From a checkpoint of a small multi-label audio tagger: 39062 training examples.
Rows from block 6 of a small multi-label audio tagger, named by matrix and row number. Rows with one number belong to one channel. Each number is 128 + 24 x the weight over its row's rms, rounded and kept within 0 to 255. All counts start at 0.
After each channel's rows are labels from the 100 clips, of 14848, where the channel reaches its highest value: "lies over" is the class under the peak; "top examples" is what is common among them. Only what is clearly more common there than usual is listed. The data: phrases spoken by 400 fixed synthetic voices. In brackets: how many of the 100.
# convs1: first pointwise conv (model.blocks.6.convs.1.weight, 432x288x1), inputs 0-143
# convs3: second pointwise conv (model.blocks.6.convs.3.weight, 432x432x1, transposed), outputs 0-107

convs1.14 [132  89 144 120 176 128 158 115 114 148 127 163 170  91 134 149 174 126 150 116 152 134 130 127 130  95 115 127  76 137 115 111 158 119 167 129 140  96 110 174 150 133 114 150  79 112  93 163 148 132 140 206 122 121 144 115 140 120 141 166 182 105 144 124 139 130 170 162 140 118 111 130  92 126  63 103 186 143 138 151 149 143 106 144  94  73 124 186 156 136 148 171 137  90  97 120 126 153 118  87 115 123 116 122 164 150 135 130 131 141  89 130 130 108  86 137 148 166 135 148 145 123 130 133 145 130  80 104 137 116  99 140 128 125 163  93 143  95 131  94 142 167 167 153]
convs3.14 [106 122 122 114  54  93 125 129 137  88 104 105 166 116 101 146 132 123 142 115  99 152 149 162 134 153 161 147 136 144 129 113 140 128 119 139 138  65  90 131 126 143  96 114 134 151 139 100 120 172 166 133 127 127 118  63 138  99 112 169 121 114 114 107 129 137 128 144 154 160 130  99 136 120 172 147 190 166 149 126 167 141 119 117 127 110 157 161 116 107  99 113 116 108 111 115 135 145 156 110 185  91 131 142 134 105 124 109]
lies over: /b/ (48)
top examples: /ə/ (77); /b/ (67); text has "table" (45)

convs1.170 [110 109 106 120 115 121 147 193 108 151 145 161 136  93 128 144 160  95 130  81 164 137 122  61 157 134 121 102 132 109 146 165 132 145 121  89 139 139 112 114 196 116 123 166 107 115 113 160 143 151 149 135 120 123 122 150 120 138 146 155 135 119 108 158 144 118 119 111 165 150 124 177 108 116 146 100 110 145 113 138 130 133 104 155  93  96 135 122  89 113 148 132 148 148 160 137 113 102 116 177 110 178 139 158 163 126 117 105 160 118 114 154  82 108 119  88 161 151 110 110 100 150 134  86  95 119 114 150  85 132 127 134 182 177 159 140 156 167 131 135 148 130 168 120]
convs3.170 [146 115 148 143 105 131 151 151 124 136 136 133 142 148 109 103 125 163 107  75  99 127 142 145 119 134 160 120 159 105 111 104 145 118  94 100 131 141 109 122 163 150 140 125 111 101  91 148 113 106 118 143 155 114 112 125 128 181 107 153  77 145 151 112 103 123 126 140 135 144 153 133 148 113 135 127 181 125 126 105 150  88  92 117 143 136 120 112 125 127  96 136 118  97 140 144 160 124 164 118 150 107 149 182 157 109 102 124]
lies over: /b/ (41)
top examples: reverberation (72)

convs1.289 [128 118 114 138 136 100 132 130  95 113  94 136  94  83 115 135 145 108 140 133 119 118 138 118  68 119 130 132 128  96 146 138 116 141 147 146 137 140 150 157 207 118 131 113  38 152 134 144 153 103 138 139 108 108 144 146 120  87 113 119 136 119 126 134 146 146 120 105 136  90 121 104 155  87 133 114 141 131  98 115 163 139 122 170 129 180 120 143 157 141 101 139 163 162 108 147 116 160  73 144 140 132 134 149 153 133 164 108 150 128 124 103  91 167 102 131 129 161 100 129  91 158 116 142 127 136 122 110  75 108 137 146 124 190 120 113 135  92 147 109 154 129 172 147]
convs3.289 [ 97 116  99 141 160 122 150 122 135 103 127 172 118  88 135 141 133 130 127  95 110 108 131 143 122 114  94 115 125 137 111 180 129 136 121  86 165 123 125 144  87 163 148 115 133  99 153 129 149 131  91 148 166 148 139 163 122 124 136 133 107 113 135 107 106  97 131 148 109 126 106 118 107 134 121  89 132 103 103 107  93  71 127 107 171 133 109 105 124 152 123 110 115 135  99 186 105 119 121 190 128 104 116 110 124  99 140 146]
lies over: /b/ (84)
top examples: /b/ (90)

convs1.103 [145 143 102  94 135 108 146  98 150 166 164 126 166 136 160 160 173  97 110 100 120 163 129 103 113 124 170 159 114 159 155 119 107 113 111 127 130 137 163 135 123 105 132 148 102 155 147 150 125 140 105 169 148 128 137  89 111 147 157 133  76 124  93 188 104 138 115 140 135 129  94 117 109 126 102 145 122 118 185 146 113  89  74 115 137  87 157 124 140  97 189 143 129 139 128 172 147 107 121 158 110 106 137 132 156 132 157 146 138 136 151 156 132 100 114 124 110 135 168 145 151  97 124 157 142 113 121 127 148 125 119 102 113 118  90 141 183 147 102 103 120 136 173 178]
convs3.103 [119  88 153  93 110 153 120 105 149 112 169  98  70 118 107 152 162 117 134 124 149 139 130 140 101 119 154 166 125 114  99 145 168 136 149 168 128 169 100 128 149  97 150 149  85 141 172 117  89 131 127 141 151  87 132 157 138 127 158 126 118 134 125  70 115 114  99 127 126 138 165 119 128 151  94 105 106 120 111 156  74 136 141  94 108 145  95 115 147 132 183 151 157 128 175 136  99 161 159 180  90 139 121 154 106 146 120 131]
lies over: /ɪ/ (77)
top examples: /h/ (99); /ɪ/ (85); text has "hill" (46); /z/ (41)

convs1.381 [121 141 128 129 142 153 116 113 107 130 145 124 146 100 121 116 133 152  99 107 156  89 162 138 140  75  85 114 124 131 156 121 128 124 157 139 150 102 169 124 110 151 126 108 128 148 133 142 116 161 124  86  72 172 178 167  91 148 125  87 114 108 114 118 113 151 150 155 144 110 116 135 116 109  91 133 163 140 166 104 103 134 126 137 107 131 147 155 107 163  99 110 103 139  61 120 146 115 163 142 123 135 130 128 131 123  60  87 108 136 140 153  99 120 111 122  99 148 127 119 148  99 154 155 156 137 132 127 164 154  89 146 141 101 129 118 155 134 131 104  95 104 110 125]
convs3.381 [121  78 102  95  70 132 122 123 102 136 118 101 132 118 113  94 110 162 151 145 136 148 122 134 138 142  89 137 134 151 119 133 139 123 117 144 100 132 124 103 133 111 126 159 130 138 106 112 115 139 110 144 141  87 114 153  95 126 130 126 149 119  99  84 168 107 106 119 166 106 126 144 146 105 153 169  66 121 136 137 136 114 152 105 112 103 133 128 149 117 109  96 157 107  85  72 107 127 136  95 116 129 129  98 119 139 102 139]
lies over: /ɪ/ (53)
top examples: /ɪ/ (77); /b/ (61); /j/ (33); text has "beyond" (27)

convs1.330 [124 121 137 129 143 128 101  95 139 124 116 147 120 173 117  95 167 130 147 156 169 100 110 111  81 135 104 187 143 124 178  97 131 136 123 102 137 172 151 130 125 151 128 140 125 119 165 137 150 110 137 102  94 118 153  63 134 137 182  97 149 119 146 133 133 111 123 117 129 150 136 117 120  89  92 177 121 152 141 129 123  43 116 181 135 155 151 119 117 127  89 116 115 123 140 113 125 127 121 118 104 148 103 146 117 139 159 126  99 116  78 126 139 144 140 144  97 119 144 120 104 133  86 115 135 147 138 185 111 105 151 141 139 163  90 127  93  64 120 126 105 113 147 155]
convs3.330 [106 136 102 172 154 156 164 161 127 115 105 114 137 147 130 105 138 157 147 148 209  84 125  94  95 129 120 141 122 145 128 137 178 136 148 136 130  84 131 147 127 133 132 183 117 159 149 100 121 147 147 127 151 130 177 167 174 124 106 144 162 124 124 147 151 125 141 169 147 109 102 124 151 159 139 200  98  96 128  57 126  69 164 129 120 132 125 196 142 152 139 143 140 107  84  94 131 149  97 103 128 116 118 134 109 114 108 160]
lies over: /ɹ/ (29)
top examples: text has "near" (36)

convs1.70 [ 94 132 142 110 146 179 114 147 172 140 109 126 130 140 133 145 140 105 154 144 116 121 136 104 162 156  89 102 128 103 122 129 105  98 168 151  82 120 185 119  80 120 160 109 112 128 148 122 149 120 133 133 113 100 115 140 119  85 122 138 144 110 133 131 106 103 152 137 127 160 114 126 120 144 101 103 132 161 163  70 181 138 130 111  86 120 113 128 137 148 105 103 139 137 166 140 156 125 136 107 145 178 117 107  96 135 103 106 155 110 174 153 165 142 114 146 119 161 125 131 136 112 131 102 175 107 125  93 160 161 140 138 168 108  87  99 144 124 125 133 152 139 162 129]
convs3.70 [108 178 122 138 115 139 141 170 135 150  80 142 141 132 113 170 132 160 179 114 121  96 118 103 119 163 122 159 140 145 181  77 172 109 118  97 130 112 170 108 169 171 113 126 134 137 117 144 109 119 168 150 139 117 118 106 110 160 159 105 141 123 115 135 112 135  94 136 113 159  85 124 170 125 145 152 155 106 104 134 144 115 120 130 152 147 141 115  87 135 164 132  74 151 148 123 138 138  78 153  89  98 156 103 107 118 129 112]
lies over: /g/ (27); /ɹ/ (25)
top examples: /g/ (35)

convs1.121 [141 116 115 139 140 128 133 143 112 105 149 104 115 164 119 115 137 137  97 112 129  84 115 143 113  60 161 127 128  88 133 135 131 143 131 146 148 117 104 136 149 127 153 111 129 130 143 163 126 128 132 154 112 105 166 142 130 147 132  72 148 143 162 127 142  92 144 119 157  90 156 121 148 103 158 129 147  95 132 110 105 147 128 138 101 127 163  95 118 111  84 134 124  99 123 143  77 105  94 128 106 130 116 123 143 108 106 130 108 121 177 116 110 153 125 112 186 103 157 152 102 120 100 159 105  71 112 123  99 146 101 129 134 130 120 142 129 174 122 105 140 112 134 114]
convs3.121 [150 155 141 140 141 133 150 127 124 116 127 131 108 132 122 176 107 132 122 114  81 122 135 129 146 132 113 112 123 141 166  95 142 147 130  90 109 137  92 142 149  59 128 104 137 131 118 148 126 108 112 138  98  98 145 106 130 110 155 117 174 116 136 139 108 143 122  76  83  85 144 164 111 125 101 116 103 153 142 116  70 112 142 200 109 133 100 115 138  90 106 140 119  88 131 181 120 161 163 135 161 150 141 103 131 180 145 114]
lies over: /ɹ/ (39); /v/ (33)
top examples: /v/ (100); /i/ (100); /ɛ/ (100); /h/ (65)

convs1.261 [136 172 138 157 143  81  81 110 127 143 129 121 111 148  93 154 117 110 123 114 120 134 121 145 116 138 122 160 146 139 178 133 115  97 123 168 148 150 159 147 118 128  71 124  92 107 172 143  68 152 160 126 122 114 119 122 145 159 129 175 132 114 130 111 140 125 134 135 143 127 171 109 138 122 126 144  93 120 153 132 102 134 134 159 143  89  97 138 119  97 119 117 122 116 127 122 152 122 135 117 122 141 109 139 160 134 161 120  71 135 130 119 158 142 114 154  78 135 124 145 154  92 136 143 130 112 145 119 108 123 134 129 102 133 100 169 154 154 135 120  97 115 142 137]
convs3.261 [119 132 150 164 105 144 103 104 133 128 101 134 126 141 165 155 125  99 133 137 125 116 137 171 151 118 130 193 107  91 151  73  96 131 157 207 156 158 113 168 148 104 116  86 162 159 128 126 117 111  96 160  96 105 109 150 152  86 115 104 155  88 123 191 107 109 177  91  93 139  91 168 146 144 108 139 144 121 130 147 156 150 133  96 112 116 117 125 147 122 111 118 130 127 109 144  90 151 126  85  83 108 103 125 126 138 118 126]
lies over: /ɪ/ (78)
top examples: /ɪ/ (97); /z/ (67); /u/ (64); /j/ (57)

convs1.431 [148  94 131  93 125 110 152  97  90 142 103 139 160 114 120 138 148 136 138 107 155 105 130 124 165  82 134 164 132 120 119 138 116 133 143  85 152 135 147 166 160 156 170 149  73 145 102 151 135 147 120 111 175 159 114 126 119 144 147 160 136 135 117 152 127 155 153 107 146 153 120 107  83 143 121  63 132  91 118 160 112 111  62 147  92  99 151 136 141 132 100 127 121 125 154 132 111 138  67 117 138 151 145 129 136 179 146  92 129  77 149 140 109 112  77 145 132 136 117 153 152 148 113 109 129 111  93 107 155 111  98 148 130  89 135 138 154 135 131 106 194  94 143 127]
convs3.431 [180 118 146 145 119 159 135 124 144  93 154 135 127 127  84 139 163 152 134 157  85 110 106 149 103 168 123 141 151  93 161 136 143 141 102 128 107 119 157  92 103 123 129 108 140 129 135 139 104 171 110 148 184  73 120 101 170 140 116 114 112 135 105 112 160 119  83 119 107  82 114 170 127 148 125 120 142 101 141 126  88 121 110  94 178 105 113 115 133 151 169 153 113 122 131 121 126 143 209 151 133 108 118  88 146 177  88 125]
lies over: /b/ (67)
top examples: /b/ (82)

convs1.329 [127 106 135 136 105 101 186 127 173  91 173 145 124 154 151 150 181 121 151 154 140 112  70 103 133 100 135 121 125 150 118 114 174 134 133 139 152 137 142 157 136 142 144 214 169 109 148  97 120 105 102 129 139 102 109 147 121 114 168 138 155 140 154 100 164 154 112 135 150 152 106 142 129 148 120 146 115 147 152  89 133 112  68 151 133 124 115 148  91 124 158 141 157 125 152 105 152 155 120 117  85 122 106 131 105 131 108 101 153 163 118 138 149 156 123 123 114 121 140 122 139 149 134 113 103 116 147 178 118 157 153 200 156 164 150  87 106 136 131  96  98 115 132 115]
convs3.329 [117 188 183 141 108 153 150 149 135 104  95 100 107 123 114 142 122 146 151  94 134 105 128 181  95 127 104 165 138  97 127 106 169 128 105 182 132 144 142 131 111 125  96 150 130 103  92 129 125 130 100  84 131 109 130 114 108 117 105 112 110 136  99 132 113 163 139 100 133  94 136 121 143 167 104 136 147 103 144 116 112 169 140 128 145 141 129 115 145 146 138 145 161 135 143 103 119 142 148 123 145 119 113 136 133  97 130 142]
lies over: /ɹ/ (46)
top examples: /ɔ/ (58); deep voice (58); fast speaker (48); /g/ (35)